From a checkpoint of a small masked spectrogram model.
Model: encoder norm layernorm, encoder width 160.
Rows from block 5 of the encoder of a small masked spectrogram model, named by matrix and row number. Rows with one number belong to one neuron. Each number is 500 + 25 x the weight over its row's rms, rounded and kept within 0 to 999. All counts start at 0. Numbers have three digits each.
After each neuron's rows are labels from the 100 clips, of 14976, where the neuron reaches its largest size: "responds to" is what is common among them. Only what is clearly more common there than usual is listed. The data: chords played on synthesised instruments. In brackets: how many of the 100, against the usual share in percent.
# gate: MLP gate (encoder.blocks.5.mlp.gate.weight, 416x160), inputs 80-159
# fc1: MLP up (encoder.blocks.5.mlp.fc1.weight, 416x160), inputs 80-159
# fc2: MLP down (encoder.blocks.5.mlp.fc2.weight, 160x416, transposed), outputs 80-159

gate.77:500472500500500500546457500500500500551583500441548458500500500500500500436500500452574562500500546500500500482500500546500479500500456500500534500500500500500465429500500500530500500500500500436450526538467500500500500500500500500500500500
fc1.77:500462500434532500500560500450500500530538500500561500555535500500469458500500500468500526500537500469500500479500540500453448500500500500500500500500500561500500520500500481534500463500552500500500467541500500500469565500500500539547475500
fc2.77:519460500427515500512500500467500500500526500438505452500500511500547431459500500500540500560500519485500582500509500500500500500527458500500500500500461500500500500522500500500500461521500518500500500459500500500500511500531500500500561463
responds to: square lead (34 vs 8.3); organ-like (28 vs 8)

gate.44:500500500500500500551500552577500500500500500500500500500500500500500500475544500470500548500500500500500500447500500500500500500500500500500500500500500500549500420500500603500500500500500500500500500500500532500500500500500500548500500500
fc1.44:471500538500500472500500461458488500500500500500500500546434500500500500500435500500543500575500465500500470515500500554538500500500500500500526500500500467474517500500500500500539530500500500524500500500500500526440464500500511429467500470
fc2.44:453506500500500575500500500500489500500544500495500516500466500500500500563529482500500500500500448533500530500500500500500500500464504429482545469500500500500500500506553500500455436500500537500500520500523482500500479520500500500500500500
responds to: horn-like (61 vs 8.6); mains hum (35 vs 7.2)

gate.368:533500500500500500500500500500500500500500500452500468500500500500541500429533500500549500500500500500500500500500500500500500500500521500500500457500500516500500500500500572500500500500500547500436500467500500500449448500500500551500500480
fc1.368:500500500530500506456544500500549500500500520527539500500500444500556448500500500500568500454454500500500569461537500466500500500454500500500500500562500500500500500463500500500500500553500500500500500500530500500500500500500519500500466529
fc2.368:500500500500500500486453500451500500500547500525500500500500500500500500500500451500500500480500524500500509545500459500500472500493542500522500500581500500500548500488401500500500500465500500500521500500555500500500500521560500500438455500
responds to: the note E (66 vs 30.5); playing: arpeggio up (52 vs 25); marimba-like (33 vs 8.4)

gate.398:500500500500500500500500500500500500522500500500500500500500500500500500500449551500500547500544500500500457430500500500533500500500500500500461500500500500525458549467526500500500577500471500518500455500464500536500500430500500464500500500
fc1.398:500500500500500500500450580500500500456515500532529466500500536500500500500500500465500500500500500597500500500500480500439500531500500458500500500542500470500500500500500500569500599500500407500500546500500500500500500403500500500500500500
fc2.398:500500500500462500500500537500500500500500500500500500500500500500443500500500500352500625500500500500500500500500500400500500500500500500500500500500500500500500500500500500500500549500500500500500500500500500500500517500500500549500500500
responds to: thin (high-pass) (100 vs 12.2)

gate.324:454500500500576500500455449500458500500500500500500500500500531500550500500433500500500500500561500500500500500475525541559528500500517500500469500500500500500500500500534460500455500500543500500500500500500500500500500500500500500443500500
fc1.324:500500500500461538500500500535500500500520500484548500467500500500500500500462500461500468500500500500533500457565500521500521500500532500500500500551500500500500529500500500500500500500563500500431500500472500500453500500500500500500466500
fc2.324:500500500466521500474500512500500577521500513500500500482493500493500500500475508518478489521500500500500467535500500500500518414500500500516456500500530500500500500458417475500500500500500500500469500500500530500485500500500452500500500500
responds to: thin (high-pass) (92 vs 12.2); pink noise (51 vs 7.5); white noise (29 vs 7.8)

gate.364:500500500528500500500516500500471522500542541478500500465500500500500500500500500500500500500500500518526472473483555540532517474500500500458500527500500500543462500500580541477500533500500500500461476500440440500500522452500500500500523500
fc1.364:500500500559500526500500500500500448500500500500500500500500450500500500500500500500554443534500532500500500500500500500500528500500500435459500500551500500500455450500500500500500500435500460500500500500500500500448437500500500500561500500
fc2.364:500500500500520500500500536500500456470500565460500500500500500500500500574500542384500500500500500500500500500500500500453500500500500500500500500581500500510500500518390500500500500500445500500500500500557500500500500500500566500500500500
responds to: thin (high-pass) (99 vs 12.2); pink noise (39 vs 7.5); white noise (26 vs 7.8)

gate.390:500500473572500531500500471500500500500500531500500500500500500537468563500500530516545500500500500520500500500468500500500500500500547500449439500500500500500500500468535532500500546500500500556483500500500443500500500438500500500500500536
fc1.390:500500500469456459500477450500466500500556500500500500548500500500524456500500518537500500500500500500500500542500543500474500500500436500500500500500500479528462465538500500500500500500500469500460469466535500500500469532436500585559500527
fc2.390:500527500500533500500481462500462500500544433500500500555494500500500496500500537500500456520500500500500500546500500500500456500500500500467500500435500500500500500544598488534500500511540500500500500500545500476463500500500524500528561438
responds to: thin (high-pass) (100 vs 12.2); pink noise (54 vs 7.5); rumble (27 vs 7.3)

gate.8:446500454500500549432500500500500500536500465500500500500500500500500548500536500500500500500500450500500500500500500500500500500500500500500500465500500500560500500500500500538500500500500473500404446500500500517500500500500468500500500500
fc1.8:500500500500500500500500476420500500466458500516500564500500521500500426500500500500527500500500568500432500553500500541500500500500500500541500500500500500500500436500460500444500532500475500500589500442535500500585500475500500500500500500
fc2.8:539500500500500500482500500450500500500500500510500500500500500500500500500500500500500527500491500612500500500500500500500500571500500500500500399500532500500500500500565571500500560500500500500547500500500459500500500500500500500465500500
responds to: the note E (100 vs 30.5); arpeggio (82 vs 49.3); horn-like (27 vs 8.6); root: E (27 vs 8.3)

gate.380:500500469460549500500500500500500539514527500459521500478500436500500500500500500559500500500540500500500500500527500500557500500500500500465551500500500500532500500443500500500539500441500500500500500500500500500423500540500500500500550500
fc1.380:500427439500500539500538477500500559500500500500500500500477468500500500500548500500500500500500500500500500500500461500500500500500540500500468500500500500500500463500526500500545548500500500500500486563500500500539500500500500575455500451
fc2.380:427500520531500500500486536532500451528500546440474511511500500500500505553500500500546500500500500500500500500500500500500489500565500500500500500500500500500500500455500418488500500500500560532579500500500500496500500500500500500485500500
responds to: the note E (65 vs 30.5); the note C# (64 vs 30); clarinet-like (39 vs 8.3)

gate.268:500500500562500473500500500500500500500500543500500500419537411429500500500500449500500500500500500442500500500500500500500500500500500500500500500500565446500551456500500500500524500454457500500500532436500500500467500500500500500431500467
fc1.268:500500500529500460500500500500500500500500500471500500500484447425548459500500500500560500500500500500550500500500545500500517441500500500500543500500500500500500467500500500500500500500451500449456500476500500500500500469500500500500500450
fc2.268:481500464500518500500500546500531500433509530500496500500500539500505500500480482500500500545500500475454500500500500500500500500466500500511554500529500487500521500500379475479485500456500482500500535512536500500449500533500545463454500494
responds to: the note E (74 vs 30.5); vibraphone-like (52 vs 8.5); marimba-like (40 vs 8.4)

gate.259:500458480500500553557500500500500500500500500546500500500585565543500500500452500500500500552500500500500500500500562559500500500500500500500500452460500500473525500500500565500500500468500500500534500500500463500500500422500439500500438500
fc1.259:500526500450500500500500500500517550524500523500500500480500391529540500500500500500500405411550500500500500550500464500500492500500537500500500500500500528500474433500500500500500500500500500500469500500500500500488500546500500500500500500
fc2.259:500500511500500500500500400500472547500500465500462500500500505500559500467500518500500500500500500500500500500500492500500500500455500500475464547500500500500500500500551500535500500500500500500500500500500452500500500435500417421524501522
responds to: the note C# (100 vs 30); square lead (64 vs 8.3); root: C# (37 vs 8.5)

gate.356:500500500500500464542500500500500521500500500459500500500564500500500500500500500591500533500500500500500500500500555537541500446500500543466500500500475500500500500449500500500500518500500500500500500500474433461500500468470500538446500500
fc1.356:455500500500500500530537500469500500500500500500500500500543500500544500500500500500500475500500500412500470430567500500500584570500500462500500500500500500458500500500500422532500500500500500500500500472500500500500500500556500500572439500
fc2.356:500500500500500402500437500500500500500500500500500500500482500500500500500500565500500500500500565500500500500597500500547500500500500500438500500500500500500500500571500545500500500500500458425500500500500500534478462500500500500478518500
responds to: the note C# (73 vs 30); square lead (33 vs 8.3); instrument: clarinet-like (30 vs 8.3)

gate.383:500465500500500464500500546500530500500500555471500500500500500500500470500441500500500500500559500475500454500500500500500438500541500556441500500500500467500500500500500500500500500500446500500500545500500467534500500430500500500500500500
fc1.383:500500500500548500500574500530500500536500500477560480500525446500500500533500500500500500500500469467500500447538522464500500500500520500527468500500500565500533500441500500450552500500500500500500500500500500500543520500464500500500500489
fc2.383:452500477500500500538500487500500442535511500546500500484500500500500500540500500500500500500598500500500500528500500500506421500500548500529480500522500500500500500500477500500455500442500500500500552500561528476500500500500500500500483500
responds to: square lead (38 vs 8.3)

gate.70:532500476500500467500555545500500479500541500526533500500500500475471500500500500500463500475500539570500420460521500500546500500467500500480500500500500547584500500500500546500537465500500500520500500500477500500500500500530500500425500500
fc1.70:500500500500500500500500500580500500500500500395500500525500500500500500500500500500500500500500500541500500527500465500500500452500500500500500557500450500537500500500500500536500500500468579500500500500461486530481500530500500557521481500
fc2.70:485500571602500500549500500500500500500474500536500543500570500540500500565500500500500500500500500500500500500472551500527513564500533500500513500500500500500454567500439500500500500500500500572500500500511500500500500469500500500500500500
responds to: horn-like (28 vs 8.6)

gate.309:500500456500554538500500500466452548500467500500500500500500566500500555500500500546467500500500500540458461500500549500500520500528500500500500500500500500546500500468500500500500500500500500543500500500500426500500540500585500500500500450
fc1.309:581531500576446444476500500452528500517500524500500500500500500483500414500500500471540500500500527418534500466500500500500500500500500476536500500500500500500500500428500500500500543562500500466475500453500500500548500500438500500444547500
fc2.309:500500521543500500500467500500500500500399493500500528500500500524500500500500500500500559500435500500500500552500500500532500500500467500500500615500574496500500500451500521435500556500500500500545500500500492500500500519500500500467500550
responds to: square lead (53 vs 8.3); clarinet-like (38 vs 8.3)

gate.389:500472430500500500500500480542500500500500554500529500500537500500500500524500500500500500537500534540537500541464500546529500500500552500442500500500500500500500500500538576500500500448500522451500500500500500469500428500500500537432500500
fc1.389:500500500500500500500500500529500451500500530500500523500500500524500500500500500500529500477500500500500530537500500500500451564500526523469500500500500446500500500547500558500437449500539500500477500415500500500472534477500450500500500500
fc2.389:567500449425500457500491500500500500500500500500500500500500543500500470446531527500500500500500516500500500500526469479500500543500467500450500500500500500500500450538500500500500464500492500464500500468523500542500537500500500500518500461
responds to: the note C# (69 vs 30); text has "noise" (35 vs 15.4)

gate.69:522458500500500500500500500565500500580500547500572536445556443500500500530500500500500500463500532526500500500500500500468500500500500540500500540475446500471500530500530500500539500500541500500500500500500438474500500500500500500500500570
fc1.69:500500461500403542557540500561500500500500500500500500500551500500436500527549443500500500500500500500500480500500500500478500500500464500500462500500500500500470437500500500500500500530520500461500500451500500527500500485555500500500500500
fc2.69:500500474549500530500500500500512493506500500500500500500491488500500500500498470500500500438500500500500500500500500500566434500500500505530395500394500500500500500500500500584500500529506452500524500500490500500500500500500500600500500500
responds to: horn-like (99 vs 8.6); strummed (53 vs 25.6)

gate.372:500500500500554500500500500567500500500500564500500500443500459541500500536534500500500533500500500500500500500433500500564500500500532583415500500460461500536500500500500500500500500500500500500500500521500472472500537536500500500500500474
fc1.372:500500500426500536500563500500500534447500500500500468500500500500555500500500500500500500500513500500500500500527500437500547500433500500500442500530500500453500500510500500538500500500500535553500485500500523546500438467500543500500500500
fc2.372:473500500500477462518494500500500500517500500554500500500500500500500435443477450500473500500484500500492500538500500500500500447500524500500500597597500500500529466500500500500500500500532500500493500500476500453500500500526547500500500529
responds to: square lead (36 vs 8.3)

gate.205:500500500552477500440500500530500500500500500500500479500500546500500560500462516500469571500500500500464450424500553500546500470500500500500450500500500500550449500500500500500500500500500500500477500548500500500500500500460500500500500500
fc1.205:468500518500525500520500444500500500457474500500500523500500500500551423500500500500500500500546500500527548529457500478500500500500500531500553535500500500500500500485500500470500500547500500500500500500500500500500534500466500500500500559
fc2.205:522500500557500500544471500500462500459500500521524500500500500500500500552500500500530553500500500500500500500500500491561500500500529500473500500500500479500527500500603547500500529500535500500519494417430500447500478434500472437500500500
responds to: the note E (82 vs 30.5); white noise (43 vs 7.8); root: E (26 vs 8.3)

gate.279:500500483500500500500500546500500500500500500500500425500500477446500431500500500500500500500500500500500500500442563500500500500500567500500500500500500500500500500500500539500500500500500500428500500500500500430500500500527500500500500455
fc1.279:500500500569500461466500528500540500455551559500500438500500450454500416500467500500500500527500500443500556500500500500500533473500500484500561520500500534500541500500500500500500449500500500500500500500524500500500538500500500500500500500
fc2.279:500500500500500500500500563500500500500500500475500500500500500500518487500500500500500450500500500471500500459525500500500500500482500473553548443540500500500518500500500449500500500500500503500500532546585500500500540549553463520500500459
responds to: the note E (89 vs 30.5); marimba-like (44 vs 8.4); vibraphone-like (44 vs 8.5)

gate.99:500500463500500500500500533438500500570500500449550464500500500500500500500500500544584500500519500500500454445500454518500500500448500500445500500451583500500500446500500500500500500500500500500500435500458500556500500500500500500500558500
fc1.99:500500463500500464448500500500480500548500500500500500500435500462500500562500500500514500462541500500526470500541500500462500500500500500452500500500500582500500500500500540500500500548500477500500500500500500500379500500500500524500500500
fc2.99:575500526454500500500500500500500500548559442460500469500500500500500500500500500500500500500500500435500457484500500500441500500500500500500430500500500500500500436500536500545500412500506500500500500500500500511541500500500500500500500500
responds to: the note C# (64 vs 30); square lead (33 vs 8.3)

gate.67:500457404500500500500500500549500553539500500500500500500500500500500540500530500500500500500500500500500460500500500500500468500500500500500500500500515500537500438436500543517546500500500500440536500500500500545500500500500465538500474441
fc1.67:500500468500500447500431500500500500568500500500500500500500500444500500500500500500500581500460500500500467500500500547500435500500500500414571562474500500500500500500500541500500500500500500500500500500500500500500500528500500500500500500
fc2.67:449500500500500500500500500500534500500500566530500500500500500500500500500500488500500500500500500460500500558500518500500500473500500500557510500500500500500500500393391500457533500512500471500553532500500530500500500563500500442449500500
responds to: the note E (82 vs 30.5); root: A (28 vs 8.5); root: E (26 vs 8.3)